Weights of a small audio frame classifier.
Training: 5400 steps, batches of 64, held-out accuracy 99%.
Data: trained on tunes sung on syllables by a formant synthesiser, 39062 training examples, 8.8 epochs.
Rows from block 5 of a small audio frame classifier, named by matrix and row number. Rows with one number within an expert belong to one neuron, the router's apart. Each number is 128 + 24 x the weight over its row's rms, rounded and kept within 0 to 255. All counts start at 0. Numbers have three digits each. After the name is the row's rms in percent of the matrix's.
After each expert's rows are labels from the 100 clips, of 14976, where the router gives the expert most weight on average: "loudest" is the band of the loudest frequency at the time of the peak. Only what is clearly more common there than usual is listed. The data: tunes sung on syllables by a formant synthesiser. In brackets: how many of the 100.
# router: router (model.blocks.5.mlp.router.weight, 32x128, trained with AdamW), inputs 0-63
# up: expert up (model.blocks.5.mlp.up, 32x64x128), inputs 0-63
# down: expert down (model.blocks.5.mlp.down, 32x128x64, transposed), outputs 0-63

# expert 15
router.15 073:121102120113110088119117110127163113128109142121095166155113131123143129078127168111192130106115111153100145127097108102110088155100113096113134125133154103162163114124145135143113158113135117
up.0 101:106114137147133122138130122147158102076167117135149122099088118102166144124177170142134134142168121114142115122133141136114093128146122116135115133101116189148120113129102117119148123109154096
down.0 108:148109131122146109129136141100132134100109139146129145117163129156115100153107159129142139105154108139135108136061113101087180138145104148116148156130137062133167140113152113173118131093071145
up.1 096:122098112084171104150124128146135149148123127134127117156129124112135141124142164131113128106146158162091117099092064132171160163097141122127128107065139098125175120127130111118080137126081132
down.1 093:101161076125138130087163141124112071121144129123099082153110101103102106121152174154115122147128091111133120130136140167131113158148102077102123118147063097109137113147105147102121134106160132
loudest: 250 to 500 Hz (68)

# expert 26
router.26 106:125154146117152097134103083106170085114110126103124148117122162122155117157154147104147118105104157110090132135112150091114117118147124100086092126124130106166126156128150113133119187128157120
up.6 086:099137151079123125099118153141137127104153116079163084171164122120170134090106168100137118107106128149142134081116152101142102113122100133169148129137108119117129128128125098123126134138095120
down.6 087:115158147128128135117110117138147131103159140125123126102135118137076127098146090145133082124133154108118134142175155142131118145119178168112130119163138152148108120121143149109154100079188136
up.7 104:128123114120123110110100141082080108144156153120077145134138113117148136128118130105124134120146151162091122111116169088155111123130136143161140179159097110134109111146107149127113154147147161
down.7 099:097087117184113077114141126151114168108164085079149142093117165128141148096114111102150124123146150157131143109130126148103127140122144182149137121184101118129147100102160110151117132122126176
loudest: 500 to 1000 Hz (75)

# expert 25
router.25 092:160127125129136154100104153098154132124072141128124112091161141125168160114140175130131131117144160114133108155146132143132111141121092112103119141121099137119141128136092115171151135127153100
up.6 096:123106123122109175058145142112101083116161122157123083164146164134131144129156096089115133123136116129129133147167138128100133132180129085105109113120122121075157123138138107086114141158132072
down.6 091:141119098133179121106117118146155102121112111120144150098131160137085159147045116140079135147117099152105133144120110163154140133123112081147153116132121126156141173093128122118132071116141186
up.7 096:108140092107123141129127128145145117125145121128163095078121132140161159091162179099124125107132096106159104121145121125115124136165116093137157100126082142134148106097166133111108098112181121
down.7 098:104139093122168070114142098096187096173097142149090123113131127100107162160136147142145121133171106108124152153125101117131130131141146129095122131063177124113111123127119160153169116131065119
loudest: 250 to 500 Hz (62)

# expert 20
router.20 103:095103152108124089110140127129144143138146146109114132158130121112062168065115126147148156119119139164138124147102116116178087111144122111145088149090134122107154096120087145149128159105126132
up.0 106:123135115120121123138100140111121107110136107076139124125147143124150131106117100112141134147105170166121166165141167139140156106119153093119149172110164145147115137127127111108131137100071097
down.0 105:086135175136148125136181133136142153105166165147129125098126132124122159138115110150112143114142123136161144140111133134147110136138121160172116088115145139138118110135134106156141110102103176
up.1 094:133151089129146106110136134120132157148119115111139170131110068147103064118152133148123182154144108124129131120090120134097112186116111114090126134104131108122107162111168155113115116103115140
down.1 089:120119142122139135132146133135121129142158114132101074173072144102121088112146112143103118150111125122140125135177112146102148121132070115104137103152150167080122126194094169109125156123150139
loudest: 250 to 500 Hz (79)

# expert 1
router.1 104:097154133142144117134146117164129139084114146152118103111103095131086112128106122157132122070159152107150126109132089179108093124117136149120101057158081116098145138092122121116145141161127145
up.0 092:136126140153117113101087138105134100123097132165194102112102105164099121145127129145119095153094108138105127149149097137150158132122129102142129145144142154158120109121121158121122123177141135
down.0 099:165113144107124121116153132148116116157140134125095093160131136136145105136150136082128144145143143133129143156127144163139104090072138110125124124088169112123085137155097126131116131155108135
up.1 095:153118144134125139144185092119099105115128132107135106082108111111131123145145081164109158105106128123076170113123106136178138101118129096117124117135128095073133139128143129104155178141128133
down.1 104:121129133201126120110151175179164051108090105134125156131126124096138144128076134115161140145132110137155111149138139159122100129177164111150130153123132108138102133107094127081149116139126136
loudest: 4000 to 8000 Hz (59)

# expert 27
router.27 106:120080105104116151136122120136160155156146081113110121136157174115164116137185163102091129140153114121135077133120103110110143133136116151089094143101109141160102129097174116109118133139177110
up.0 101:159106094121118135100156094138107117161116116066124120123101089074124088147135124124101148147145133109124165094136084159093124140140134148103115131167160088165120111136140158172143147116176137
down.0 097:128139153120147121105096125144116118121114163108078140106118091145126124108094125181094130092158124137172127132094132155130171141135114174111144130133169146142140128081123113127120119138094147
up.1 096:135133133083110121132107158107108141112104122146119153151151173123151144146134097164102128114162170115119125138103145145135053112104099149109110129131161131128127140148110162172124093152190122
down.1 085:102149115146121128140170134141149144140130140140092115099141155109178116114101097100126106178115118135180120117143125114088175167093126152177166154128091191109123125168127120108124102155082136
loudest: 250 to 500 Hz (60)

# expert 23
router.23 104:140124175103111120108106172182100138154125099106192100141100114152143108112136113106126128123125137103129094143112124117097158148127174135107178146114114105108095100126158125097156159092106105
up.6 077:130154152158080101128144129128058114124084148136079099148154107136075132106122166133148125185117143118118146131110138092081122097124131146125158110151152138093115145123115126143120156157106153
down.6 089:142103102100075148122094139117151133105135110099139128056147124118169103100161102075110137112125147133133110151127138155092108135142143115132156150142102149093158160116103146147140082127138112
up.7 093:127144152150103088148118109121127123133148111124179154114087181132131185120144143132160129120118114146136154117086126163122149132139119130136106147135175119157138081112157130097139134120162162
down.7 101:135123118146190125135114136137102137140120173127115108130136075144102121116155136153078103159125086108134108163163130123156140122142153123114149122149129154129092138124165109081130154138131138
loudest: 2000 to 4000 Hz (25)

# expert 6
router.6 111:162136087118120164074103101092143167147108131127169125116172112090156142155119122167151130132119150097105157151117172107134056123135083123154107132112128095134167129156139160170123120109106115
up.0 087:105095211117084136133119147119125113109109093113172096145070172136150135162083148116133134157108147150112111146140130129156156149081140176125131111127122120135113119121138137135118115150180127
down.0 089:110148167146146105102136118127148122126136173133136096117142149115110127111172113130098137144122154132151129159130104120163111131125137088116128136109115182119092171130125122112147096090126140
up.1 104:117130092142133122109147143165127106103159146119135149129124126108125122168123122140119171133112125139136116103127133104117119061144128170134162118108126138123096095142101089111094136161139168
down.1 096:140127189156149126124149135109077131136123135114144103139116086126092137115119139145100149180134090169127154109121097131189130182106129125122128115115105079126153138127071116119170136135135093
loudest: 500 to 1000 Hz (64)

# expert 18
router.18 090:104105130161129116145105142161145101088135098126123180155113130136088095107086141103174119139099071168165095125152148132126152101148152135136149151133117112130173155110128109096090112137105106
up.0 101:119173143120155149120117106122107081122100113114162102099147151185122115152120136101118154119123123117117205150107096156130156102134135154113137136144121128132106078096154127120120140087114141
down.0 095:156163125149156101123134091126131138155085099136150131131157135178133097098084166194160078117129141113123120130120117160091146136125170101124112112124121125167140128118100095156103147133070099
up.1 123:122102118149122094129121124113149140111158118147096191142110165159138142131093117118156105106092077159174124135143122147135142144117136124137126121154151129108115140117102134107096145101142127
down.1 113:110084125098172118131137126129085134148106120153099076120169120120117121142126123161112147092152105104108136158149098153153172139124110119089125123153123141090098107156110109141090127116152125
loudest: 250 to 500 Hz (67)

# expert 8
router.8 125:138095100128151125107106165085162171153108163099103085112138138107146169127148146144110127148128147117122160131111121104126109077139103133148103127072115103119150095118125112131132147059107108
up.0 095:128104114140113130113108157128118113135139114103126162115093140127152115090143137139157144102156155141172098093079105132104144152085106100166127179172103118125127123117154105118137124127117151
down.0 105:175210137178106167133107115161142114112112109133050124132162147134128121140118076114144169110100143120119101110149110143147083105103102109139119145100165141119139169138121129108156152146113197
up.1 111:171130103083076146131127142140085156143100142133136108126105119133142099115125125103142144172120123099122145122110127097072079177142118101114111133135154141123105148135116135103131126124180128
down.1 117:087107154128115088152122114204164161142107146126089133136115111133128137120170156075135110118120146114121123118112142141107103091104137148103092119135166150141167149089103151116147119126120137
loudest: 500 to 1000 Hz (73)

# expert 17
router.17 092:130096097086113145113133079111149104139141138110088113122151160104138127168151143119119111148146120182083118119128158108113118139135116137112077160122142116137139130146167152130116114129185131
up.6 105:105189105103144168135115125072112104150118131143118119098088098136095145127159085146102169123120129165119148101123128166126150121138132144134153167125134152157128167120121117122123136133133120
down.6 099:109129121144161130132097163157105145100101117110127102149131141181134081173136149144147145117089134134118124132103148124125125145142141098140101131195117127142110126160152153110134145111153139
up.7 096:124124107098079171108175119111161140122149088115113147169122108159117111098069141089143136137132107124147128117106128126074155133121162137143126141133151119154124163113167150142140141117146110
down.7 108:119086138155133123155116145112110154129112137141092108128141117124123175164141084164158179131146154068158166133131158155124078101134141123130115120140121107111164098160108118137117187118112157
loudest: 250 to 500 Hz (77)

# expert 21
router.21 089:159094154122106135119100148127155112146081116107122144120135135116138129112148170128147098146091107095119177151126145104137128114125138135112117087122160123152153148104152102130144105149146114
up.0 089:100157106109132161113128152109136128088144122183141153130108160138112129187143113118122119127110140127186110121131123101137104135130097137143109086137134169082100101128126128143141132175117137
down.0 086:140164122162155127104125122108112097177077125103116128144137143141155158119116116140116133115106122151121164138166133136141110145092125131139143179116079107117157129155102153155110126106156090
up.1 093:132100126139139131157172128158123140176163147126100147109159100165149143087157120093138151110149128107136155135120124104134108137180142181093132121144157169144131082143121163141110135115175112
down.1 096:171144134145137108093106137087161109095090135162155121165119128081134142119089115107189092120111119125099139157148125134136114125098135124156109150125082085119181124088140102128157160143109109
loudest: 500 to 1000 Hz (90)

# expert 31
router.31 090:110118137138097105095121124101118086077163116148125141090108142081113137130087119125128089138135162147173169104121152127156104124058123172175127128100133144108134141112131140165116101136119116
up.0 084:148114115145157107154118198118134115125141154116149128178157121134118146129143136104140119156117167148109123132107125087092156127119115124098112143077134114099113127141128109084108133161131179
down.0 081:104146109153137109175106081090149097180144128152108175118126115173156144125166118095115109124162132173128093099159118124160089176136124115132144134133094132117122121135122126107133105102096117
up.1 100:192104106145146122157123152095159121144157141138108157081111122107120175146125142107146143141115108103141112140131122127134131087122127109098103079090138144128133154125158117136157156127096099
down.1 109:132119135110108107106123137126112101109117112153124168161142138122105105132099115108134158107103104148124137111085153127175146122192131120150119186112144099140125141144118145115084144154129151
loudest: 250 to 500 Hz (68)

# expert 10
router.10 063:128087086117114146147151145093124123131137116127101132138176129085109136141131145131112085127088131097085186178127155111117090114128097124176099107143203153108108102128120171149129058129163111
up.6 095:142093108099116110113143102113171098159048114111104159122137134149156144141120178127137113127095120140108108140130115092169116100114100145099139142135121132139142154088129108108151146136173158
down.6 094:148121129119148186097128148140114130126118128166127117138135198123167137132073160137097108100105101164128153171119160143091145175129134111155123166107144149112136157135105125129126094111131123
up.7 086:169137066097173143071140151155102122111112122157121086121118152104136123141131138124139118123177126146099124135153167092142072148092123110132092154118132118141123105147133108122121112177124124
down.7 085:112106153110119121110167153140167105111164078126131145132135149126139163129136154126131154121084169163105112123157133128146074111147124161159106149137141080127161113144128101110175099139156148
loudest: 250 to 500 Hz (62)

# expert 28
router.28 128:098106115164160099111088107113108140118114131137150111098084098121125140162160135134123093109110150128163147121139132156126132116127109169131105094157101122129106137110084117162134090138132133
up.0 125:134123129127155101170077118123147129121085145160156149089098206148145154114084097069138102103149141164105139151136147135099140130111124149138153164143166153122133105137154104093166116083126099
down.0 102:121087164116180126143130114136111129113112139093139142108112064103121122145127115110155105151146140131115124139114155140110127121091143182143119102126130121149130165159136174106120138133081145
up.1 091:168094093147105131130119110155097136132134135117141140146159116088144142098169113133117137077155145100141137137120154163116152100131119160131140102173113130129144116103136114119128140088138158
down.1 082:119126110108122147127139150153119134108115140114147097103159129118091144150100139096114138150136154132089086164105100101112173137110181123098135098145126098129144086121115140129137108114085094
loudest: 500 to 1000 Hz (56)

# expert 22
router.22 097:106113095143123093112122123108145118134124148120058109116134135108150155125156146153076158119132125115137124112152102105104106137116059138111138113150072139156122114109137130132122116159134123
up.6 107:153098166170128143097090133084164097116123107125124146123109116103147134148136155147121132181129134113131124126151108098123117113166151125113093124125113117180139128099176100148136095138157136
down.6 104:093133046071114133144134115110113183151102141121098102126131150167179105152141102132105137128143134133136093138112139148110123165127095152117132163124145138096101131172112170119124145111097101
up.7 092:173111155127165115118136126135138162143168165111094140163132072097093124124114078132138170144101161094066113140121127155104125126173113133117118131155131108112121138115123141206105160110098151
down.7 096:154112097153146174161146142181113109100132090133130081151136101123150086096135115131133174128202132129143121134103090103117110128133155135151160150095117140142111126073121101100130093145144166
loudest: 1000 to 2000 Hz (44)